From a checkpoint of a small spectrogram enhancement model: 149.4 epochs.
Rows from block 3 of a small spectrogram enhancement model, named by matrix and row number. Each number is 200 + 20 x the weight over its row's rms, rounded and kept within 0 to 999. All counts start at 0.
After each channel's rows are labels from the 100 clips, of 14848, where the channel reaches its highest value: "strongest on" is what is common among them; "peak in band" is the frequency band that holds the peak. Only what is clearly more common there than usual is listed. The data: short pieces for a synthesised band: melody, chords, bass and drums.
# conv: 3x3 conv (model.enc.1.1.conv.weight, 128x128x3x3, each kernel summed), inputs 0-127

conv.107,195,172,175,185,218,199,195,210,150,201,198,230,212,197,189,169,209,205,230,172,200,206,203,200,198,199,199,222,142,209,215,206,222,183,183,182,194,224,221,185,195,192,185,169,201,192,184,208,192,190,204,196,198,208,169,203,180,217,188,195,200,198,189,181,161,192,221,213,212,201,210,200,206,183,164,180,203,192,256,191,209,196,198,177,161,170,160,167,197,185,190,202,175,146,188,210,197,200,217,207,163,188,237,167,207,177,228,186,205,191,252,202,166,214,192,174,203,192,209,210,178,215,190,218,221,169,198,191
strongest on: bass guitar-like; muffled (low-pass)
peak in band: 0 to 250 Hz

conv.82,200,210,207,204,196,188,181,198,197,197,186,179,215,209,196,220,201,202,207,203,198,212,205,196,204,195,178,217,214,187,184,188,202,184,171,228,204,193,206,193,206,200,203,219,216,143,187,199,208,210,212,206,199,192,194,172,197,202,204,206,219,196,206,195,195,172,191,175,161,181,149,195,180,186,205,193,208,157,224,189,207,170,175,184,209,174,175,195,191,205,208,174,192,177,201,193,185,203,173,183,158,165,191,171,148,201,199,163,187,185,153,182,137,205,185,219,169,152,185,198,170,145,172,197,191,182,208,200
strongest on: piano-like
peak in band: 0 to 250 Hz

conv.54,193,222,200,200,227,205,195,186,208,204,195,193,217,114,174,198,203,200,209,212,200,215,196,203,208,203,200,161,200,160,186,200,180,191,225,204,200,238,181,200,212,201,201,204,211,240,220,161,226,202,227,249,214,226,200,200,183,190,247,223,213,209,217,225,160,191,185,171,221,208,207,219,200,183,172,200,166,200,165,172,213,208,196,191,197,155,198,204,202,177,183,194,191,197,174,197,182,191,167,168,200,200,176,177,197,174,200,177,216,200,202,203,197,171,224,200,200,186,217,186,222,194,197,198,193,193,190,157
strongest on: thin (high-pass)
peak in band: 0 to 250 Hz

conv.26,142,193,140,169,216,211,171,209,203,216,193,155,200,198,210,218,192,183,180,198,186,166,201,175,190,190,175,186,177,197,232,182,181,212,200,196,186,200,216,169,220,204,195,199,187,164,172,252,174,201,215,189,185,211,161,200,224,191,192,191,172,196,196,200,222,183,194,216,203,158,203,212,209,213,191,208,181,219,173,210,198,222,200,226,209,239,199,200,201,198,189,224,205,206,198,168,189,221,180,172,208,192,214,230,209,170,200,169,199,191,206,203,183,193,187,189,178,143,178,197,200,206,204,177,169,217,178,190
strongest on: saw pad; melody instrument: saw pad
peak in band: 500 to 1000 Hz; 1000 to 2000 Hz

conv.22,217,230,204,195,228,219,192,204,197,186,188,198,185,197,225,189,159,200,191,166,205,170,197,190,165,187,196,194,196,202,172,192,171,219,222,189,189,176,185,200,182,192,210,190,162,209,215,196,202,147,168,169,184,200,194,214,210,212,179,181,226,174,163,172,172,171,178,184,193,204,193,198,181,193,201,192,209,181,193,208,195,162,177,212,225,150,156,201,175,198,180,209,194,191,199,197,186,169,157,186,172,209,199,196,188,146,224,224,192,197,167,191,204,149,212,208,185,182,190,208,193,198,215,183,195,189,177,203
strongest on: bowed string-like
peak in band: 0 to 250 Hz

conv.95,203,224,192,202,209,202,227,199,197,184,195,191,160,204,212,205,176,166,191,196,224,178,219,200,203,160,186,150,197,220,200,165,194,186,167,210,186,217,168,204,217,203,182,171,194,186,208,207,194,179,218,216,187,213,174,205,219,198,193,200,230,203,202,225,199,177,181,204,154,213,221,183,210,210,209,220,205,204,210,185,247,234,196,209,172,212,217,206,207,218,199,237,203,189,178,211,156,141,188,209,188,197,160,184,164,207,185,188,181,175,218,188,195,199,195,165,166,191,215,208,180,194,202,202,200,147,218,182
strongest on: clipping; text has "clipped"
peak in band: 500 to 1000 Hz

conv.37,193,137,191,184,194,212,187,224,139,246,206,191,184,209,177,200,158,193,195,167,204,169,203,187,213,201,193,216,185,218,198,194,224,211,245,202,183,228,212,208,193,208,205,190,179,194,202,191,188,177,191,181,211,194,192,202,226,216,197,198,220,226,216,202,226,171,228,194,225,199,205,200,197,201,196,183,177,204,187,205,202,196,222,241,199,204,205,204,194,198,194,206,210,175,219,209,192,187,206,187,220,159,166,204,258,257,185,199,206,204,224,219,182,258,201,220,206,206,202,165,207,197,200,210,222,201,185,189
strongest on: clipping; text has "clipped"
peak in band: 0 to 250 Hz

conv.16,209,190,198,201,190,162,210,208,177,235,189,203,201,179,182,198,184,199,219,185,172,181,179,211,179,198,213,212,173,188,237,200,254,232,206,201,199,205,222,200,199,202,208,224,184,186,190,208,185,188,185,200,153,176,191,195,185,175,199,218,222,193,179,160,173,191,185,186,215,195,196,219,186,168,186,175,181,210,230,186,179,202,179,190,171,186,205,198,209,151,174,181,174,155,166,161,209,182,210,168,208,193,199,178,197,191,180,228,162,194,220,166,195,214,180,239,226,208,220,215,207,195,197,233,196,210,210,184
strongest on: muffled (low-pass)
peak in band: 0 to 250 Hz

conv.48,213,214,200,206,207,189,162,214,214,213,226,209,200,185,199,198,202,217,200,215,209,195,213,222,214,196,203,193,181,208,222,196,199,195,181,187,155,219,191,203,230,195,184,193,147,180,197,193,222,193,203,196,214,208,182,199,187,199,223,218,155,192,221,217,216,209,218,213,196,154,175,200,200,203,203,200,208,185,206,173,201,186,195,165,210,185,151,195,178,202,199,174,202,202,202,221,206,209,232,211,256,222,154,222,241,271,210,172,212,212,196,220,190,199,197,201,196,227,180,205,207,232,197,160,206,214,219,244
strongest on: square lead
peak in band: 250 to 500 Hz; 0 to 250 Hz

conv.94,175,181,180,205,189,189,193,191,195,207,176,218,214,163,211,212,198,154,209,185,209,200,210,185,218,204,169,199,196,191,177,196,214,197,209,196,193,207,212,201,193,197,177,198,145,191,206,201,205,160,168,199,207,209,197,152,197,192,198,189,198,203,195,184,202,204,166,175,191,199,188,230,210,189,190,199,219,219,210,189,204,226,217,201,198,166,173,193,236,196,195,209,177,185,179,164,173,197,179,174,212,194,120,162,176,193,170,209,168,196,177,185,182,181,197,200,165,174,180,170,186,160,210,187,192,159,200,196
strongest on: thin (high-pass); text has "noise"
peak in band: 0 to 250 Hz

conv.109,203,205,209,199,197,222,209,210,210,230,204,176,194,202,203,212,167,218,188,129,202,163,191,166,202,172,192,230,193,188,201,175,177,183,211,203,154,216,177,179,200,180,206,179,200,201,220,213,172,174,195,191,223,202,154,179,208,212,222,208,197,209,200,183,195,158,208,200,210,223,208,224,197,189,200,186,202,211,198,202,174,220,171,178,215,199,197,206,193,200,211,218,216,160,189,214,125,204,206,183,187,185,208,146,195,197,210,195,194,183,200,200,227,198,216,210,170,217,201,195,210,154,224,206,200,213,172,178
strongest on: horn-like; bowed string-like; tempo: 70 to 80 bpm
peak in band: 0 to 250 Hz

conv.122,221,202,201,229,184,213,185,200,159,231,219,205,190,217,226,168,211,207,151,195,234,191,225,194,196,172,198,190,211,194,229,195,186,159,192,199,172,190,179,198,185,212,200,160,188,172,217,198,174,172,196,197,171,157,172,199,208,217,198,176,201,200,193,158,212,151,204,185,197,196,195,208,201,209,195,215,167,222,238,200,169,201,194,197,204,200,202,197,210,208,199,212,209,141,203,175,170,194,213,202,223,205,192,143,217,227,222,195,210,207,211,225,215,217,220,215,173,195,201,213,189,230,220,202,198,220,189,185
strongest on: bowed string-like
peak in band: 500 to 1000 Hz

conv.3,216,183,222,209,204,204,218,207,208,194,201,194,186,196,173,211,215,200,191,159,172,185,188,214,201,208,203,202,197,181,217,200,227,165,204,191,192,146,202,200,184,200,205,168,169,222,179,206,198,209,193,189,167,173,198,208,243,232,169,211,209,202,171,203,168,194,184,180,194,204,208,203,183,193,204,200,225,186,194,191,162,200,181,190,184,196,185,210,203,214,201,175,200,182,199,193,187,207,143,233,178,240,211,199,179,127,200,209,200,208,202,147,190,185,202,206,193,184,185,218,198,138,204,177,209,181,225,209
strongest on: vibraphone-like; marimba-like
peak in band: 500 to 1000 Hz

conv.15,146,153,153,157,206,195,203,185,206,212,176,192,203,214,199,217,199,189,206,201,157,184,208,202,187,198,209,219,204,225,187,201,204,193,209,157,206,209,196,194,210,193,190,207,152,205,193,232,212,182,190,203,215,195,198,193,196,144,189,186,208,190,163,180,197,207,210,212,213,194,195,228,204,220,155,204,189,206,195,188,200,208,202,189,191,181,195,172,199,199,198,200,164,212,190,211,185,257,209,201,161,200,178,194,184,163,180,192,161,200,198,183,208,186,185,180,199,188,177,221,185,186,209,192,133,199,177,193
strongest on: bass line; reverberation; text has "room"; text has "reverberant"
peak in band: 0 to 250 Hz

conv.119,199,188,225,208,202,200,212,191,196,203,199,193,200,193,171,187,189,206,207,174,206,199,209,182,240,200,202,199,202,189,174,200,209,201,219,201,201,213,229,219,203,207,227,217,191,264,204,201,237,205,196,200,220,235,207,229,220,220,205,181,204,203,204,208,208,234,218,224,203,201,217,170,199,165,212,202,194,232,136,204,184,231,211,211,254,229,200,214,221,185,188,203,201,204,238,234,168,200,200,164,194,276,189,198,221,190,214,201,180,218,216,198,216,194,202,183,186,206,210,181,193,182,212,197,188,206,190,152
strongest on: bass guitar-like; muffled (low-pass); tempo: 70 to 80 bpm
peak in band: 0 to 250 Hz

conv.25,188,199,194,203,218,212,231,196,211,198,222,183,197,214,211,200,198,199,172,193,204,199,208,202,186,157,185,193,228,214,176,182,217,194,179,188,199,139,166,202,172,201,199,167,179,203,221,203,163,177,182,186,155,198,187,191,206,183,184,211,210,219,177,181,181,169,200,211,225,195,201,206,202,194,176,201,187,207,172,218,219,209,204,237,221,219,218,170,209,185,191,220,209,201,189,194,159,195,200,186,218,192,193,225,196,162,225,198,201,174,226,211,223,201,216,191,180,176,198,196,203,225,201,189,155,231,183,119
strongest on: horn-like
peak in band: 0 to 250 Hz; 250 to 500 Hz

conv.39,200,191,224,200,183,210,205,189,185,238,183,214,207,199,211,215,193,185,269,194,194,239,199,195,234,242,223,176,194,204,232,204,220,219,210,229,214,221,214,200,215,198,179,211,225,206,197,179,242,226,199,235,205,246,209,200,196,161,183,157,189,205,218,213,209,194,200,219,183,178,187,188,220,195,202,200,174,164,202,216,201,200,215,231,179,212,222,190,186,165,192,201,195,196,206,178,199,226,215,181,188,191,200,214,204,249,186,215,227,200,234,228,188,217,226,199,230,192,205,207,205,233,183,223,181,184,205,228
strongest on: thin (high-pass)
peak in band: 250 to 500 Hz

conv.2,200,195,204,197,168,215,199,167,186,219,186,181,202,172,192,195,169,162,178,189,191,195,179,188,198,179,215,197,196,161,201,199,179,191,161,236,195,205,174,194,179,189,176,188,203,165,215,109,190,171,203,195,218,193,185,200,189,225,195,171,203,230,176,179,191,177,177,180,166,233,194,189,195,175,198,188,210,186,183,185,212,165,183,186,156,185,183,199,211,209,210,195,196,175,190,206,188,189,214,190,214,190,155,191,209,200,191,200,215,194,231,176,193,189,225,222,193,212,206,196,241,196,174,195,212,176,213,210
strongest on: vibraphone-like
peak in band: 250 to 500 Hz

conv.83,201,209,199,203,227,180,190,262,183,184,199,209,215,182,199,159,199,215,202,216,212,200,199,200,178,217,219,202,177,184,216,192,190,191,146,189,184,219,173,205,217,222,188,198,215,228,217,191,203,198,182,180,208,221,167,202,192,213,186,177,194,165,200,201,185,202,159,194,184,224,197,211,220,212,202,238,228,183,186,196,201,220,189,185,210,179,211,200,197,229,223,232,198,196,207,201,181,201,211,220,192,264,166,215,204,222,209,173,190,231,228,213,177,152,199,209,202,143,188,209,205,207,202,205,191,177,244,194
strongest on: bass guitar-like; muffled (low-pass); tempo: 70 to 80 bpm
peak in band: 0 to 250 Hz

conv.96,166,162,169,200,191,147,206,195,191,228,188,194,199,215,196,189,193,154,218,186,228,202,205,157,196,236,216,197,186,196,248,213,218,206,202,207,215,212,228,200,190,200,176,195,204,189,203,218,181,179,216,198,217,229,209,192,211,172,194,191,174,161,188,159,188,212,190,192,215,211,200,207,181,183,195,204,200,222,218,205,166,189,196,215,147,205,202,178,170,197,201,189,191,166,213,163,204,220,232,175,177,180,203,174,204,212,173,191,195,210,230,207,203,213,185,218,232,175,198,197,194,207,206,226,155,203,198,240
strongest on: bass guitar-like; muffled (low-pass); tempo: 70 to 80 bpm
peak in band: 0 to 250 Hz

conv.47,190,180,177,202,172,203,191,205,151,199,178,203,152,169,213,197,183,223,209,177,203,202,196,204,197,198,200,146,193,190,228,197,235,229,217,224,197,222,208,198,193,200,189,192,233,247,207,202,236,229,208,225,176,232,196,200,195,209,171,207,220,203,207,195,193,185,198,208,216,221,194,203,178,186,202,180,219,207,241,157,176,204,203,213,172,198,259,205,193,203,211,193,201,204,196,186,193,202,162,195,167,174,166,211,177,184,189,191,204,174,225,205,201,191,204,203,200,180,194,202,218,171,190,222,208,212,197,259
strongest on: muffled (low-pass)
peak in band: 0 to 250 Hz

conv.45,185,229,183,208,229,202,187,188,188,237,202,177,196,214,195,201,195,166,133,217,198,185,208,209,190,163,180,223,194,201,226,181,230,153,210,199,152,226,171,195,214,193,197,172,206,207,216,204,197,166,183,213,196,204,169,165,175,190,207,175,193,198,186,160,207,164,225,205,213,199,204,221,203,185,205,204,204,212,230,185,178,198,193,182,195,155,205,200,191,195,209,193,188,172,182,175,159,198,206,204,210,220,193,165,207,197,217,193,208,217,216,199,173,228,192,214,162,187,232,192,200,240,203,196,220,185,202,180
strongest on: kick; drums; muffled (low-pass); text has "four"
peak in band: 0 to 250 Hz

conv.67,199,154,210,193,191,198,196,210,162,184,169,217,133,171,227,231,184,191,229,211,196,202,233,226,210,212,226,184,207,192,219,187,226,188,224,207,207,186,206,200,188,197,192,156,211,198,171,183,196,196,187,205,174,220,155,196,197,199,156,188,215,196,193,163,192,197,197,204,176,185,189,204,158,179,200,185,206,218,213,197,188,193,189,195,184,214,221,205,193,183,199,232,188,213,180,151,186,213,192,210,192,158,184,201,209,216,184,198,214,165,184,201,180,206,193,214,206,205,212,222,173,207,191,205,202,136,200,225
strongest on: thin (high-pass)
peak in band: 0 to 250 Hz

conv.103,202,167,201,199,192,204,233,204,196,193,196,212,195,188,181,191,204,198,221,202,200,182,211,201,181,227,178,195,205,196,183,208,193,200,214,205,207,189,218,203,190,206,189,187,199,230,177,166,206,195,201,176,204,203,211,185,208,215,204,185,217,207,201,198,235,243,178,217,143,178,190,176,197,180,203,202,190,202,207,200,174,189,205,195,232,227,192,205,218,218,166,205,192,260,206,217,219,181,177,213,209,192,211,176,194,182,194,232,191,193,186,139,193,210,182,216,185,219,145,202,169,144,228,238,214,140,192,202
strongest on: tempo: 70 to 80 bpm
peak in band: 250 to 500 Hz; 0 to 250 Hz

conv.11,149,171,177,176,165,163,188,173,170,239,156,207,205,200,224,202,177,195,226,180,172,213,197,189,182,199,200,227,193,208,219,206,211,213,215,211,215,209,204,201,184,186,204,209,196,182,203,237,206,191,195,226,194,195,214,204,185,181,203,193,227,192,177,157,190,203,217,201,187,215,201,211,200,192,162,192,165,221,226,214,194,205,208,208,174,206,205,143,193,165,193,205,161,204,212,221,221,215,199,177,190,170,209,191,183,200,191,206,199,196,228,197,177,220,186,175,220,210,228,216,199,207,224,217,178,231,152,237
strongest on: piano-like
peak in band: 500 to 1000 Hz; 250 to 500 Hz

conv.76,221,198,202,211,237,200,218,200,228,172,258,227,201,186,191,198,230,208,206,221,226,203,204,205,199,230,205,184,204,193,208,220,134,186,173,160,202,196,207,204,209,200,196,167,213,217,203,191,211,218,206,183,177,205,205,200,199,189,195,190,215,169,217,217,203,232,169,227,198,200,258,186,203,195,190,227,205,183,198,205,209,219,223,216,196,243,256,200,204,221,197,204,237,216,214,209,209,201,197,198,208,246,206,186,200,232,199,183,196,214,207,213,191,213,197,160,224,198,211,214,180,199,212,200,165,154,213,191
strongest on: reverberation; text has "room"; text has "reverberant"
peak in band: 0 to 250 Hz; 250 to 500 Hz

conv.89,187,219,173,192,210,184,191,181,209,215,208,195,198,208,219,207,175,196,203,203,179,172,214,192,158,200,192,206,202,232,205,204,201,207,216,196,206,178,197,179,211,191,203,161,213,184,181,187,197,208,203,193,175,211,198,179,209,183,184,217,196,210,191,205,171,219,188,196,200,153,202,210,205,166,141,205,157,204,165,204,230,204,184,236,176,205,218,162,194,146,170,217,184,218,172,161,212,192,202,171,188,232,224,222,224,213,212,217,182,222,236,225,206,215,199,175,215,195,211,217,211,212,187,202,201,207,143,172
strongest on: marimba-like
peak in band: 500 to 1000 Hz

conv.35,192,209,206,197,206,205,211,193,191,190,210,171,200,227,161,191,173,164,185,196,200,206,195,204,220,182,198,200,197,206,196,190,241,196,209,197,198,259,221,199,236,218,190,208,216,213,227,182,227,232,218,242,220,206,202,195,225,218,206,199,215,210,264,274,193,194,162,180,225,186,196,204,189,213,186,197,166,189,194,257,199,198,204,214,193,198,196,211,197,208,183,188,209,200,218,188,161,153,202,172,204,187,225,185,195,212,171,180,208,188,197,195,204,212,205,190,194,199,207,186,200,210,195,201,210,191,191,150
strongest on: thin (high-pass)
peak in band: 0 to 250 Hz

conv.102,175,198,194,192,184,210,167,221,197,204,200,195,206,177,212,189,195,197,150,179,205,188,186,199,189,170,170,212,172,193,206,170,185,176,158,200,180,222,197,175,228,150,197,188,204,187,197,220,199,221,194,185,172,233,179,211,153,201,216,156,151,171,216,160,217,200,228,197,196,219,209,212,219,207,194,202,186,235,210,174,197,231,214,165,197,208,211,187,222,205,204,222,194,201,223,208,206,173,196,188,167,229,182,164,209,186,213,184,185,223,196,208,228,188,208,200,194,153,188,199,234,211,190,203,215,200,205,204
strongest on: reverberation; text has "room"; text has "reverberant"
peak in band: 0 to 250 Hz

conv.99,177,205,180,214,161,171,224,185,218,214,188,190,213,232,216,192,187,196,205,239,220,189,213,201,202,213,184,212,173,206,217,214,205,236,202,205,220,175,246,205,187,201,202,210,205,208,192,226,148,178,209,175,194,213,215,224,228,200,171,147,200,186,154,162,222,215,214,223,196,186,204,223,212,167,171,200,196,200,208,207,198,221,206,226,184,215,200,170,206,184,191,188,204,204,227,217,208,197,205,172,186,220,195,179,215,252,181,212,197,210,223,232,233,233,195,190,205,217,221,172,211,228,183,229,190,199,191,198
strongest on: reverberation; text has "room"; text has "reverberant"
peak in band: 0 to 250 Hz

conv.68,208,232,211,209,230,190,198,196,220,193,213,216,224,201,196,186,200,198,203,221,215,201,207,208,215,210,200,198,206,201,208,214,144,177,200,188,212,210,200,212,235,200,198,200,226,200,202,197,200,210,198,200,194,218,205,200,198,194,197,172,192,166,202,223,223,234,205,218,167,200,224,188,231,202,187,250,210,207,190,217,222,230,211,211,203,237,240,200,200,210,197,215,225,205,202,220,205,191,225,200,193,267,212,191,219,200,200,195,193,240,213,210,189,212,198,147,211,232,216,229,160,209,237,191,151,140,217,198
strongest on: reverberation; text has "room"; text has "reverberant"
peak in band: 500 to 1000 Hz

conv.46,213,233,245,208,200,216,224,199,228,193,200,173,200,201,232,227,195,196,211,224,194,217,177,215,165,177,212,160,218,190,176,196,192,172,141,184,202,206,158,197,226,184,184,197,173,184,165,178,217,171,200,238,198,202,207,156,189,141,227,191,183,174,222,252,174,200,155,215,200,204,188,201,199,198,215,200,204,183,218,171,200,193,200,200,204,199,155,208,202,185,192,207,200,198,184,181,199,198,215,214,210,199,203,219,186,179,203,205,218,199,203,197,178,205,204,194,220,199,219,154,190,200,203,189,196,208,218,205
strongest on: thin (high-pass)
peak in band: 0 to 250 Hz

conv.90,203,218,174,201,191,185,146,205,217,194,213,202,206,163,196,216,213,203,205,228,193,204,193,199,249,224,213,164,219,204,209,219,188,223,205,185,191,202,195,196,221,193,201,209,219,122,172,225,197,217,193,197,198,189,193,123,204,191,201,204,211,188,211,210,236,217,179,201,202,135,168,203,202,206,186,197,179,170,194,194,212,189,206,175,198,173,207,177,214,198,176,178,203,190,195,185,197,192,186,208,209,200,179,204,203,232,201,189,193,196,172,188,153,175,192,178,202,198,165,208,175,210,208,202,192,213,217,210
strongest on: thin (high-pass)
peak in band: 0 to 250 Hz

conv.30,210,183,194,193,197,185,204,177,200,204,198,186,185,199,180,214,155,184,201,193,184,178,178,170,192,183,198,205,207,175,200,196,149,180,203,178,183,188,189,200,206,186,185,183,208,191,195,157,200,176,182,214,180,203,199,198,189,164,197,200,202,190,191,196,198,201,197,195,163,184,200,183,208,139,174,203,210,193,120,204,205,192,199,228,183,200,207,173,179,155,189,208,193,183,191,179,202,215,188,198,194,181,199,185,171,183,184,203,183,180,207,168,183,194,190,179,203,186,193,196,204,174,212,200,134,168,158,161
strongest on: horn-like
peak in band: 0 to 250 Hz

conv.85,216,199,197,196,209,209,195,220,174,197,206,176,209,214,149,191,211,197,163,200,204,186,218,182,219,172,188,195,181,191,236,178,164,204,242,185,178,224,222,207,218,202,205,202,230,203,215,174,203,228,199,185,221,203,154,206,238,246,204,200,182,185,209,209,215,194,203,192,160,223,200,173,192,219,207,210,250,224,191,221,202,197,201,202,201,193,223,202,179,229,221,181,214,174,207,200,125,187,199,213,205,231,173,159,185,186,196,181,199,206,183,196,206,188,200,200,180,186,185,226,192,212,205,195,191,170,228,190
strongest on: sine tone
peak in band: 500 to 1000 Hz

conv.7,200,232,204,191,204,191,182,178,199,204,207,216,199,178,185,209,195,193,191,203,200,204,201,225,178,182,195,205,207,193,189,200,180,202,187,174,199,179,178,207,196,200,196,200,156,215,221,205,192,161,184,185,193,254,200,200,187,190,213,184,212,195,190,199,216,187,209,208,190,175,214,202,213,203,180,199,191,208,186,194,225,211,223,207,202,200,197,178,212,163,147,211,194,186,190,198,187,197,176,179,183,205,196,204,188,179,194,206,169,200,200,174,204,188,173,144,190,223,224,169,167,196,163,199,112,156,140,177
strongest on: muffled (low-pass)
peak in band: 500 to 1000 Hz

conv.32,186,243,204,208,220,189,208,189,223,195,195,175,194,136,229,218,211,181,199,216,206,212,192,214,138,185,196,192,226,187,200,198,183,197,173,226,211,254,173,208,219,199,202,193,190,197,210,182,208,176,196,249,199,214,212,198,164,193,213,206,179,210,199,209,162,176,179,152,208,200,219,232,195,207,183,193,183,229,235,166,202,202,198,195,195,205,208,191,202,154,203,250,184,207,176,202,204,220,171,206,191,211,200,190,191,202,203,218,240,194,183,231,206,209,211,204,215,208,202,203,223,200,170,194,198,189,184,223
strongest on: text has "noise"
peak in band: 0 to 250 Hz

conv.97,185,159,160,165,204,157,195,182,201,194,190,210,184,164,197,201,183,212,199,204,200,226,196,183,211,196,168,208,172,235,197,186,245,212,167,187,196,213,188,183,199,193,213,265,206,198,192,211,185,168,198,181,198,218,177,191,198,175,223,215,213,190,206,198,176,183,188,185,223,154,227,232,199,190,190,203,208,241,175,172,172,208,196,178,177,191,194,177,175,200,185,228,196,177,174,203,226,185,210,208,208,200,197,177,211,200,227,212,188,201,239,220,165,217,194,202,210,183,228,171,194,232,203,188,182,211,203,187
strongest on: square lead
peak in band: 250 to 500 Hz; 0 to 250 Hz

conv.41,202,210,200,195,186,209,206,182,196,228,170,208,209,178,200,204,194,166,165,210,175,198,159,156,159,150,171,206,202,179,214,163,178,175,194,211,200,233,190,184,217,188,186,197,181,206,191,163,226,211,195,253,178,211,200,210,172,208,184,178,204,199,202,221,187,175,176,159,209,193,206,223,186,231,202,200,230,204,170,189,197,196,191,204,172,185,195,206,211,198,205,196,183,189,206,155,168,181,200,182,180,200,207,176,151,163,197,194,188,205,204,219,181,161,208,207,219,228,199,203,212,191,213,195,203,171,190,182
strongest on: square lead
peak in band: 500 to 1000 Hz

conv.5,163,192,168,185,180,160,180,168,189,227,159,218,202,204,198,218,174,183,207,243,174,199,189,203,189,208,192,181,190,202,231,204,205,205,192,201,223,210,187,204,196,195,191,244,182,174,189,244,200,211,213,211,196,215,214,194,196,159,192,186,193,201,148,186,197,227,204,186,199,183,207,210,204,218,147,197,178,220,205,203,212,208,189,197,162,208,214,162,217,164,197,196,164,234,196,179,215,230,198,168,192,179,197,202,190,182,154,203,187,190,212,189,156,187,185,170,221,189,199,225,200,221,196,203,177,199,196,188
strongest on: reverberation; text has "room"; text has "reverberant"; saw pad
peak in band: 0 to 250 Hz

conv.84,230,216,216,200,191,246,213,193,207,197,196,189,187,230,199,186,199,225,198,135,201,192,214,206,193,200,197,203,209,189,186,190,192,172,179,187,197,186,170,176,182,199,217,180,216,203,200,222,204,211,172,181,213,213,176,141,205,208,208,191,203,199,201,202,208,171,210,166,189,208,203,212,194,188,200,186,195,181,232,181,193,176,181,193,234,193,183,196,188,185,203,208,198,177,197,205,171,209,211,205,222,192,208,180,177,193,225,137,196,177,169,199,148,185,171,189,159,212,183,216,182,144,167,167,199,196,192,221
strongest on: kick; drums
peak in band: 0 to 250 Hz

conv.112,172,151,198,194,201,195,218,184,190,224,193,196,191,183,157,207,205,193,196,204,166,189,186,188,205,218,196,226,185,210,188,213,219,264,220,164,236,197,205,204,196,203,236,181,209,223,214,217,192,196,213,188,198,213,182,198,233,197,217,191,206,202,187,192,209,223,145,209,213,201,199,204,211,196,189,179,193,233,142,225,208,215,211,222,190,222,209,201,219,197,221,186,196,227,195,205,190,245,202,191,197,166,157,232,184,193,183,190,194,177,208,201,197,238,199,174,183,206,214,201,202,216,176,203,160,217,211,157
strongest on: sine tone
peak in band: 500 to 1000 Hz